python train.py --arch="unet" --model="spectrogram enhancement model" --dataset="simulated sounds of rotating machines with and without faults" --train_examples=39062 --noise_aug=0.002 --n_mels=64 --hop_length=160 --input="log_mel" --win_length=512 --task="enhancement" --loss="l1" --norm="batchnorm" --hidden_act="silu" --pixel_unshuffle=2 --widths=[48, 96, 192] --blocks_per_level=2 --block="basic" --attention=false --upsampling="nearest_conv" --init="torch_default" --residual_init="none" --optimizer="ademamix" --learning_rate=0.0016 --beta1=0.9 --beta2=0.99 --eps=1e-10 --beta3=0.9995 --alpha=2 --max_steps=7800 --batch_size=256 --epochs=51.1 --lr_schedule="step" --warmup_steps=150 --weight_decay=0.1
Rows from block 5 of a small spectrogram enhancement model, named by matrix and row number. Rows with one number belong to one channel. Each number is 128 + 32 x the weight over its row's rms, rounded and kept within 0 to 255. All counts start at 0. Numbers have three digits each.
After each channel's rows are labels from the 100 clips, of 14848, where the channel reaches its highest value: "strongest on" is what is common among them. Only what is clearly more common there than usual is listed. The data: simulated sounds of rotating machines with and without faults. In brackets: how many of the 100, against the usual share in percent.
# convs0: first 3x3 conv (model.mid.1.convs.0.weight, 192x192x3x3, each kernel summed), inputs 64-127
# convs1: second 3x3 conv (model.mid.1.convs.1.weight, 192x192x3x3, transposed, each kernel summed), outputs 64-127

convs0.165:091111161120102157135143120165161133169198152136147143219166165193128092150165113195162083153109157189126123092136129115152168118123113072154098166155123206188146118088117098158146105118124128
convs1.165:028120132151130056172146137071132118143006152137109131124119102031118142100202181100113132102192119106133111156114128134109102122093151129119102116135113131107111110122120130149159128167112115
strongest on: state: normal (74 vs 45); gearbox (40 vs 12.5); clipping (30 vs 7.9); text has "clipped" (30 vs 7.9)

convs0.148:198188171114183186129124136112143097158144145107119132181087119080102119135126110124138041105121139181130110135173135077134118177153131120177094085161132129125175133160124158148171149155183080
convs1.148:255136041139140044086189131135092107133026104154164136149125138147147143104116149136125166122071126086111115138116167102118101142106198164128127150197173118126116138130154125014114110148118166
strongest on: electric motor (63 vs 12.4); bearing knock (47 vs 13.6)

convs0.13:065159150162170100222075105107127129123129151137074105139094073108153134055106148124120108114117086089125168128135124134134114155120122096173118117133114144120111084118107165084158119150103076
convs1.13:255130137126120111105195123150118114171024096128134129143149167188104126107101111125112223129093127073123110127130164114109069121156167138132126161158188111114102130136144111050121124143122169
strongest on: air leak (70 vs 13.8); turbine (64 vs 12.7); text has "thin" (51 vs 12.3)

convs0.66:000116154096142190105109161147116108113149131123161124060132136094109188159150149146155126135139167171115171189115124127140146126137161142096146106104150149148123161155140102162089121141233101
convs1.66:255135223147126098076185124163116118163042096117134122130139136220110133111096060117113190135113110085118114129140129099115039119165142130132142155149152117122112128132125144082131130130122149
strongest on: state: normal (75 vs 45); piston engine (66 vs 12.6)

convs0.17:019025059025153142070125120134132116074152103092149080082134111000114077142150125132121111122143111150138096127114097091125140171105121107104092131083084119141140112128097108140128134093157101
convs1.17:159116011160139041111176135118102104118005109161127144145122087065140151105109155125116108121077148108120124125112160131135112144109164155133116173167189131107116136136134104014110113156120148
strongest on: reverberation (84 vs 34.9); text has "room" (84 vs 34.9); text has "reverberant" (84 vs 34.9); conveyor (33 vs 12.3)

convs0.22:053079136101129146129060121118180150137139161104091090075048116129133161128119116140122160150152154143165120127145114174151123131153112130116100064072071094106133113137146082124112158080156158
convs1.22:159145201207130086112177143194092113152063134148136140131157153243101150127152054105131204119152112112092134142126110117119118128126146112128130153184109151140118131124152137134147115179110115
strongest on: conveyor (51 vs 12.3)

convs0.7:202188153117195177125148112147113155151126119129171160151103108152104121102174166081123143127126143126082156166099101111133150133074095112132070149145120162132135109120094105110163118112224050
convs1.7:110095116104109174143202117097152154144195113069128099149141184080099071143103089151114027113133161147157129117158103175122080122122108072151118156153053139159141131164134093118122116081105118
strongest on: reverberation (61 vs 34.9); text has "reverberant" (61 vs 34.9); muffled (low-pass) (57 vs 12.1); compressor (38 vs 12.1)

convs0.26:000078176064124112088108092155180138148139144151109083115126150121154123110097077171139142134093171107158111105149126155158155116112046091163105150093097108151114107135146093129098100112136118
convs1.26:118132139161135058142160125144102100131019130146117134142139145146138137111158128096136202125176128094101142152100142110124105132100169150110110121173141124127093133119148106072133122173113131
strongest on: reverberation (87 vs 34.9); text has "room" (87 vs 34.9); text has "reverberant" (87 vs 34.9); piston engine (43 vs 12.6)

convs0.14:255210156174133197179165167148138114162155170132135178255157139158132143147213127144130112144134116172126132140133156090150159110176136123177141160143161202154119129120113131141203134133130141
convs1.14:220127024149138079129214134088122131145022099126135120170130156083116120123108159142123156104098140068150103138125189116115088144102177152139117160187145117104107110143154127014116107130121153
strongest on: muffled (low-pass) (48 vs 12.1)

convs0.70:208161109123174154116116176128131037134140121099110205117103129072104168144183123093138176129104145164152169121114120048129133135167176136113109134137127159120080138126162160124148087102121184
convs1.70:088114091147138117038056111192149171107098109168108109128071146048154108165096127189121089170078165113144114094140122170171102142142091112150114156102102123091178154131121101084087164124105155
strongest on: turbine (46 vs 12.7); thin (high-pass) (43 vs 12.4)

convs0.142:136172091127159143071150150157114077178105139130131192161098141127147167155179123125156137092102124142184152092097120091142155122088198154092117115134077193127082143124185088114135041147115142
convs1.142:255128182114121100097206119157134129166058084115138114149141168241111109118086094130116182137089130066131118125140156120107044121172150135138130158160158108122113128137134128056113130119116161
strongest on: piston engine (45 vs 12.6); clipping (35 vs 7.9); text has "clipped" (35 vs 7.9)

convs0.185:255165126136135129187162164128147168153150127163142171230178152184089121114129124156108138189132136115111116143136154133105120094166097102184164157120153116162118072145085120125135153110111185
convs1.185:233133004159147063107181131139090110126104103154151133157121147114155120122101148129145140098079139110119144133112167131131116156076181160122119137220137134127115148128166113054106091153118143
strongest on: muffled (low-pass) (98 vs 12.1); conveyor (48 vs 12.3)

convs0.11:000113167139191138184065150107136124124144142115084104058111089069153160093119167136125121117132096163152182174145104129131122149139159138129148108092122162119118094137105165118146160121174070
convs1.11:255129113150116104076179125134118123163036083140132128126136151168083129104109140139101229127103121079138099121138165108103007121142174122143129170143186124115109126142150119052127126148130179
strongest on: air leak (63 vs 13.8); turbine (49 vs 12.7); text has "thin" (47 vs 12.3)

convs0.126:053088154091145126145153080124182161116126115076152105094162152144134130154076117173100136151124168102161127102151129142089111059170072106147088174118133124130094084125111076112089129068150183
convs1.126:146137187180114078155154143129121120151000154139116135146150131151099159097192118076115255119196094079117119149126121116120061118130151147134121135151120127113097116130142141130149127180107119
strongest on: muffled (low-pass) (100 vs 12.1); conveyor (43 vs 12.3)

convs0.154:011071145084119096142059066122112149110125109112107081102081100098108076075083149115138121118136126108109130077127100121127106182073123124132104093103088105124143139111142135114093119113117095
convs1.154:255134139142133058084152130118108116149005105158133140114123122200097147081134141126106224140102126083122114141122162102108063123118176151124110133144202119085113129122157126062131138174123169
strongest on: air leak (50 vs 13.8); thin (high-pass) (48 vs 12.4); machine: turbine (43 vs 12.7)

convs0.81:131101139117174171142135130128195151132143126056089110146148136124119145128127140144103166126150155147188140133153140140094127097187116127137105136054141121122103071142099093114135161102174167
convs1.81:000120091141109125189212156109102120137089155132139137168159159062111136125201111111114063102172128146105132147121110149117195128088136107138126153160074152147133125142133106152160107136096108
strongest on: air leak (46 vs 13.8); turbine (36 vs 12.7)

convs0.92:255205145118159166180165181126138172143153127137157173169179149131083136114147165134120128152141124113124129170120156125090106119156132109168164161132170099149130079146062143120171168121168134
convs1.92:205115000153133099117216133118102122133141114143157131159131149065144108113113152146133090092077150137127131125128165146131110156088181114136116173206136149144118150143162102042111090141107151
strongest on: muffled (low-pass) (91 vs 12.1); pump (30 vs 12.8)

convs0.157:088084152131058094063110073149105140091135107139107070106119157122100093137091083171143184155143160116100135107142082173136143097171077131113163133069116110137131111115120114116076148062089163
convs1.157:000120124143143121154094137104135120078077160134115134113118078027145148135186157110136075110185132150123139145109103132141184139083113140116123104128095123117133124120115145179131131140132087
strongest on: muffled (low-pass) (91 vs 12.1); conveyor (49 vs 12.3)

convs0.74:016082166137062134091153078122114151105107088133124077079127150092136042172075113108097158065076117059057122084148119150084114087167100093095147136064107087099158171082110114082097145133074148
convs1.74:140152071172159052109090154116110111078060141200143147124106079073157168118194156128146158114137106157121151142095111124158179162093145168109130109177131125091139141097143171147117114188145098
strongest on: compressor (89 vs 12.1); speed: slow (78 vs 33.2)

convs0.95:255111124140115111183170111126130145129156098169145148249189152158107101131128107155119130177106131076087099116132162131111121121149095097188135185126130139165120091137115114087127123125097176
convs1.95:255127059191151062091167131132097116111081117163160134129112119103141141116126154130135141099090143119115143139113149131133097152084195154119117144217148135124112143130162125057110099163125131
strongest on: muffled (low-pass) (99 vs 12.1); conveyor (47 vs 12.3)

convs0.180:150120142088120135059136120112144137103126132037114139119140124083094123150149029136126131144187125131131090110153157111106110077175140140158198151134151142128086111170148116129124180075141172
convs1.180:070153169181150107134073148158119115080000161176141147118117101060137177152209137112120174117170099153100130152101087133154156142125146149120142119149107108087141134108130175175137128164141092
strongest on: conveyor (53 vs 12.3); muffled (low-pass) (41 vs 12.1)

convs0.46:097162139130174134170092128078108124119128153142063088111110063089136130063112153113118113093142085142147143148150125127136093202112165121121110101097108133116129086131115160095153114133135058
convs1.46:228124011117121077107237127137095111160047093145170133168139174092127120113109142149116122118052139096114116126124179123103106135094181138134124173182159124127121140138153091026117109142112173
strongest on: air leak (71 vs 13.8); thin (high-pass) (54 vs 12.4); machine: fan (39 vs 12.6)

convs0.101:058156178194121140098108099149115148150129107208152125000126027138156132140112129133181043140107155114123154157172122036166180126105108178146124172102118113144100173134171132113132136098147103
convs1.101:189122229141132223138145120091136139155106138107093152123141136043116089096110040144131000131101161179135124111121114138133079133119114112135073128120144176100140101121086124108131110111124115
strongest on: air leak (72 vs 13.8); piston engine (35 vs 12.6)

convs0.170:000108173114147149128072093148135129139142141123117109122065118087139123120138111133160095091106139146125146104139111130164147140102136098160102124116110188123160186111144127141158126124129089
convs1.170:251140205174142099105123134161114117146029115145132136109139136241106160110097092114125244143118118086115122139126144096124083127154157150135125134155178119113104124125146148059124133161127147
strongest on: electric motor (52 vs 12.4); thin (high-pass) (30 vs 12.4)

convs0.31:000100132126110092133105071137147152156134126141146104140114151194153096119101099169124103138090149103142110051134117146140144101102046077161088151141118134137119106078130098124115092114079122
convs1.31:255122132178105058108215146111087120169020109136140129137148140163101124097164114108117227101117101100126115130137137114108079127113167110128119177169118147125099122134128133118143114180107136
strongest on: muffled (low-pass) (95 vs 12.1); gearbox (34 vs 12.5); fan (33 vs 12.6)

convs0.75:000047067097080098100097083140130146110133125132134103113104139135134076123129111144142124129116145103132102049133100152153142137062088082120113121118084136132130127097142112134098121110072112
convs1.75:255134208177125113103156131156114126170051106128115124131148145255097136111104072103124253121138115076133114131135136110120066124149152143130128143157148123102099116133128154088132126160128138
strongest on: reverberation (72 vs 34.9); text has "room" (72 vs 34.9); text has "reverberant" (72 vs 34.9); clipping (37 vs 7.9)

convs0.111:255176138150154121163138165111139074167146156126062177175129133130145143128139111124099192125117121138146157139116112107167120119151142134089121146152129152106038100115153143137152115125075187
convs1.111:039104033093124173101117117137135147112233122128106119129105157009125094163084154172126066136148171135158119119146147159156129143084125085152127132112085134119143155166181081102117132072118170
strongest on: turbine (53 vs 12.7); thin (high-pass) (42 vs 12.4)

convs0.83:000065113114083073105082075134124128105124104161131059073099139116140081125076109149124128123106143088109105083126099148130130114083060110123107118100084085128135130115123112118073114115091122
convs1.83:255137026152140044065206133135087113125093104147170130160118139140155129115120112130139083109071133107116132131118142110127114150076166170120128147226122133133132139130153128049116098137117135
strongest on: piston engine (71 vs 12.6); muffled (low-pass) (36 vs 12.1)

convs0.182:158123111093146150136107095133183134133174134099120130158065126156135106157149126141152092105100174155173170121141078156154137170149137116134084097173065170131193160110139124178180147099132126
convs1.182:099141104194144081139170159116084099149073120145090157139145133153135151113173145095135177092159135094119120161110135124130141133093158149110115122185134123094107123127141113109147111174117121
strongest on: electric motor (93 vs 12.4)

convs0.20:180138138082168179163155113125192154144146124038123151159192122136118102117133118146103116105129157124185098134146164123079133076190075121136116156085125123139097025132069111120145147094147140
convs1.20:171122029165139050126199137109082107144020118159132138154134135067112139096157166115114171114125121080115104146118162113121099135083193142130114156190143122108104130140163109040140109167104150
strongest on: piston engine (46 vs 12.6); compressor (38 vs 12.1)

convs0.41:233108107133152176130123177144167135122136145108141140117115115078109179180146106127116121189178127178143133181132138137129145127183176165141139104126124129116149151163133137154142172081179177
convs1.41:239154212185122060071175133180100116133025108169162139151132155174145132131182081098126238102149097115096125128120106143134050144135194138131137149192120130109138165111156146130136107179123132
strongest on: piston engine (45 vs 12.6); muffled (low-pass) (31 vs 12.1)

convs0.96:204146113149134122138122157137118050162103122146110173161072128116136186144169135101148134078105106134192161101095120072129144125116181158041112094109045179107044125101160138097145062136101124
convs1.96:255128101145132102099208120178114125150072097146160123159142170185128122115088109141126161131069139071116116127131176118123081136131169142143124176201189113126121135140162122020106119133112163
strongest on: piston engine (50 vs 12.6); electric motor (38 vs 12.4)

convs0.127:098102185109124134100150086113135176135100128135124049095137179095132097159062089129076126153145089147092081119166124128094069151167166138118135109121118085146153098163114111102082109099145094
convs1.127:255142073140139053074182128155099110135027096160163135148125140158143143107121135133123189126083122087114116135114162105118081140116198163128128151194176118123121142127160133021116113158123163
strongest on: compressor (67 vs 12.1)

convs0.54:039169143146168139103085169150150066114112093135189084091077141081139152125130113110131111097103142142161144153119081119099136141090108142094120076079107167138122134141133105119120115142210038
convs1.54:255134150143114116101197123133132126165045091108133127149145157172089123117116097121103225119110115080133101126140154116100000112163150124140130169157157132133103125143151128080129120141121169
strongest on: reverberation (76 vs 34.9); text has "room" (76 vs 34.9); text has "reverberant" (76 vs 34.9); compressor (45 vs 12.1)

convs0.90:066075106102148146137132137169123115173161104136141155176125140163086099114150151160209118128142186151093174112117111091171163170043212089101076126150115245161140196118160091180122102140127145
convs1.90:255138102135127057087181126135121118153010080130139123141128144195111128111095117127114199127080120069134109129131169097106038130138165147138131150165166113114110121131142139037117121136128163
strongest on: conveyor (85 vs 12.3); state: normal (82 vs 45); text has "fault" (82 vs 45)